Rows from block 3, named by matrix and row number. Each number is 500 + 25 x the weight over its row's rms, rounded and kept within 0 to 999. All counts start at 0. Numbers have three digits each. After the name is the row's rms in percent of the matrix's.
# convs0: reduce pointwise conv (model.blocks.3.convs.0.weight, 32x128x1x1), inputs 0-127
convs0.0 099:492467506474507482487528472487476497493475485471520539466461501524498513530474462484537501511493530482505526478468492503506526504469474532492441554509523561498498526490517478543515504461483514476533493496502474510532493502472469462514504512487489500499554511527497560511488484527480495538508480495497491487508504501491499523492518507477492504521487507473591539475500526503444533464461
convs0.1 091:489474485474493518523506498507475522506493505517468501550476473500510466470522482501476543501492472540493509514502491498551467523473495504508497510502508432519544513476529523461494507481510489533472512478507498461475475496500482463495517513493542481483496506536540523552535546529496512502511524490482488503447506513481569487513442466533488480479511520509459488476519438481508540488492
convs0.2 106:463481515459520515470490542534453515521490458459509487497537489519502480477486482489476494490532470483507510520517598516489490506505533492500504504509543519507542531484500495514505538536496553497435534489470479479461508493497470456505489520462521545473481489451494530483517506517502490523477497522482501495508482484524523525510467539498463493510519482495481481514484539513510521465500
convs0.3 093:527527511485533465512524481514536501452505500493539485489533550473485469506503500567551521551475478455466479500498498530491535519488478473479478508487547483497482493517558495519517493486502481489488449434548470492530437489478507514530497511481509498519487498488497501479517525481564479474509486462498503515526478528529532520505501473515479488485468510501479500494480500492494503507481
convs0.4 094:471495476489486473481502496517534491493464489492463478509526469490480451502483521518492504447520531543537505468508523489540498488502529482496568479504507506519511500430452531479451536508497471522510526510480484489488445474477500552481504502499551515524492463471525467500507563513502472502477511495504502490516534529564506494482504526520479491467523502496497510532527515521505501485492
convs0.5 096:540524501491467465497492460491510514478455523477514492555519511488538478536530513494517517515510486541577483519534440490525499503506491520524480494511509492482502462469517445517490518496487518482468506489535469541494502491529514526497454451513519496529502509494514504476499460522489487477506474507518492486521513564491549456496486496472477429518484501500495504473504523490503500513461
convs0.6 103:471554543501486525494502462543533521502493524560547465509512497468486598495508482526471486500473496479489489510494468592489472516499459461513502509513471490503478487515557524492526473497498503542489519489473512475497522511492510510503546475493495498478484523519519525494465494464447515500517499510495520493509493489495506501464479473502467494498492510474485456476501494506526503511494
convs0.7 107:497518510473508538504506473457511523497506484473476499456535456481476509506560520501477499484509491573574513487457471522508469475500453475477443500479496492568481495475528516529473493480521507481499497468497480526503497485488531473515508499501512495498520533535516514499488455500509462492504495496506540512488517514480518493526486503478431511501536525538487494518516524503553496511487
convs0.8 100:487501548524479521484486525503502509479485491519591523496506525518486487479490494488492495504558490502482496458506535506496495499515497486537483509456516450515518504507468496490506491509492549492415490517516493500489508485491506503502474494466556537471508520517548472498437477494508488512470520539492530535508491520497478510483550496500513493481502502512453456493470528520510510455458
convs0.9 103:512535495482485515522506497518503492505539469487522491516526526475505482479496521541480481564471503473514475503513475535478473523505443497500498481523505500550527515486529493527496440477483514532488459536473524483496472528485545511536514459506491436539497496482493497498491536467514476483466479515466527479517474508527482575476490504484469462475515536503479516536495519506522507492483
convs0.10 101:501503468523488491497457501495533530482461529523493508529488500501478517479513498485457522483554524527480469474485501534516468490474510484463457514507466507463494525515484484519503475496494532503507472521501517526526440557514491490473555500536517498492449543505505461509489611481494532537464483503472504503496502501499540507510493498483517502478527474509517485493505514518469499478496
convs0.11 086:557534533473538524488498493551509508477502480493548498489527545442498486505487469447524508476469470523505486479459484537490488507509465516499524507518543511507492462474538536532508476483482507465501498470526471477541455497494465505519532495490517466500480506497526494515477495529533545475474529504448522488488541528485507508451488495462507503474497518532474499504490500518475517526480
convs0.12 100:560516482516485497470520540504503490475502493527496481515474528454491448546518502470475520480527500470496514462500452515503495489513491539517485563474486501524488531591511518478474485533526481527493491526538534460504451507518524521484499534499529451491490480474501488485477471522506501522497466511461477523491474504488507525505494482470548451495518493501520504514511499482520497493475
convs0.13 101:556509536502543506465510486526526502469485509484518500509520543485496522535524508543506443507503525485457488488529520508482472486486458508491451482507518504520498494516532570514539499478489485472467516499532539470517465477464521483504472505517509533493482498494516491504527470477554515494512497519512498472444503486511478508506513557513482487475437487465474524501460465521503486479492
convs0.14 097:496551526510494525517483459512535473477478488509540512518483502494490520480479476488506513462508479511495518464483532542492498528473543491478445460469493522512536544491542508522503499482486497497498499505492485492541429521444497462498492507458484523474515498535513515555504542472515517529468534514492468488512533498532482524461506469479518475531521499506474506477461527530494469520479
convs0.15 107:478516501497502489537523476521481512481503522478548548515527531508507477490500504495509488514560490502465522499529477478471496506477467493504488479453577475481500533481456494526505509513503483505542516508510503473487485513497481561576510469468554530516466482506520496496508465507515479512479555463521465465483482492488523484512491482482506494482476484460483487463526524507476535481517
convs0.16 101:553499518487522470467493500534512462461482508524497517505483498503538532496511497492476488465514527502506487481502521528516495524527500464488501493500500477461460524494499481498484512534498514474462503491563508519480485485499565452475490469549488521478493504484543478477496533469491535537532530522518513513485513479471518547490451493446493473455543466504482520527494482511557492480488
convs0.17 092:489447513520519492500518503483520513501533494454529501526500517509487529511463502523497507514503478514510506526492493497513470526492494509518532492475537476496545444536468536474527478521513484466481478482515495483489559531493485482484490507482510482515491472458507479478515536485528477411495504516474520492467530506520489497497510496533556549502447484470456453515502492472497493547532
convs0.18 104:513546485478453522502492528501525501553527492529515514456481483480508488484532485453517502480468501490473488479478531529512467567501471508494456476472494479529513471515519527484469501499553461456505490457477500478501484547494533495488508496530522513499501481517496524518517470493486503474558475541493500496549499525508483515493544486495514485501530486509478462511477477527552533464479
convs0.19 101:510517496454481466495479529523453519468507477523508499495527472474498475499537483500523483441507488486503506509556506509511486477484500506509546489487531491475502467474470507489494523541507461526497492494451546446503511498508513501478510558477489482483496506498515495487519508483519522453478518453533513551487484486522505535489508481539589530483470531482495529527494468495508473526519
convs0.20 098:489476503485536464516518535497476513501524499527507495511505523554504484505525500478498482529482468505518497498470484490483565437500496512552496480500579456515503469515454510510496495523481466515540499524532459484487545506491508509538469547518501484494513473461502486494489481512499523444493528461473481520495495509518526499517482456494535504508477503485422481503529502480497512501508
convs0.21 098:490545495506509481485485442539507517469498526518503512504511501513508542517483488494534505526500523508507485507509480475501533457481514483481528494494532512464453456515473534512530484495462514457507490475501460515488537459499488541542545496510490483472518478525477510472529509512479532496501447500482488511491478487505519523488508488509500558499527453514598503494457516494506509458485
convs0.22 096:511488509487492534514489525493523478490500522505487482525514470497467531473521516468469476506487535465529495505523452476519456513504461490507475462537495509510521491470502442493484512477461507501511514480532466521545461500507486451505495513488498527587524504517506520512524488535523523510477487528455542523473520511457497498545497547502473470476522543488475504481484483488481486543525
convs0.23 097:537495548500551483488494501500489498531500491479499506480480524476536492500505467498478504525487464504493462505493478533502469510483453476550510507466544469486491491475539508521499524504446472490483474521559502531507504461515526497558513496492541521494478500524488506507515448486536540488499459479533494503499467492535498532500470491535435488508529512507511506559475474472523481490484
convs0.24 107:490492486529466490507495500445492498512539526497440501490524495549512460502487501478531484511481488500490503543506509473509542446518516530492508541506526514466527514521463486499504470447490509496471463504463470494498545493552511510555507512488469502478517496489483471493533549519462520477483449496522427528499500485496537514522506511464542504515502495501488515521492480519532494481528
convs0.25 104:555513487437540487514494513533495516510497503514506498488553482460494514499506510508497507504470496486475507501499528474490476522514564492475556491481534445496533509509496550445504484540496523483501493454578519522498523512515497488473462512485544491508464466486494496491498508491487559462494476478516499526463498529531522501507500499516507509501497493482458453500470485461489503477496
convs0.26 098:471506513479482468525499481516485487462495499492482499511522494482469459552536521487479495470479529543493512507556516480558474482524558557472459510493494511514502491498550481462454476461500478497466527488506472508476485517497500508498523515516516484488499536493502530479559473497486473509492512515477482511510488539498518536527504500451472463538513510550499528531496467488510468470509
convs0.27 104:492503478460481517500461462505505446485485492525525502527525554493541506506483456512520497523499481476505472521514489542474534549478511480449507528491498466561491498553529500496523502484519488512520502484505503460493486545442477490479548471510480487471491493511488484518539438510471538497513502499481533498548513476516455523484489483519499484509522495528504493525476478516501491546489
convs0.28 106:494492496507517466444462476529526497508515503528498504465540537496519504503541501481472466500510516514484474485526570481483493497554549489512529494457475487474513486476496494495477461512520541506451474527511483490483519529492531508488532476480520498505499486486523495473495534483491482464493501490512483553462480503532488499449567517514546485489498498494485536535504481548522498475458
convs0.29 099:575515566486557460464530463517501474485469493495477514560536478505477516553447525516503493484471500456518507502525549499526508491491482505478483496468492501501505506466455510480499479505506504504479530523511500552528489517482515445489504514503477501508452499483508506481533506523503487452500492515513489510475516503517536504525473473499521521498482501519460523477499487473513457465516
convs0.30 114:507484472486483489556500513495482482498503513503541521546485478539478479503474453502519487477487510509462494522533521496496497540471534495487462489516488514494523492554490519485541508536489505474533509470499463482485478483469507458472491488497510507505478536449496515472518564493469492493511503494500462468496494512506522479547507529500575564506506466503478503470485491475536495497561
convs0.31 093:534517500476548488484499450526564460493488526540486482492462527512519532535495540534496499516473492455501472493502485522485506496500502514499480511479521513464486502519538498529477516458502500469513538509553493508557491487482496525480464530444500493485503494516506498511502465507537574481484528494525521491483499489439495533473487491467469502498505520508474489473499519494456494500449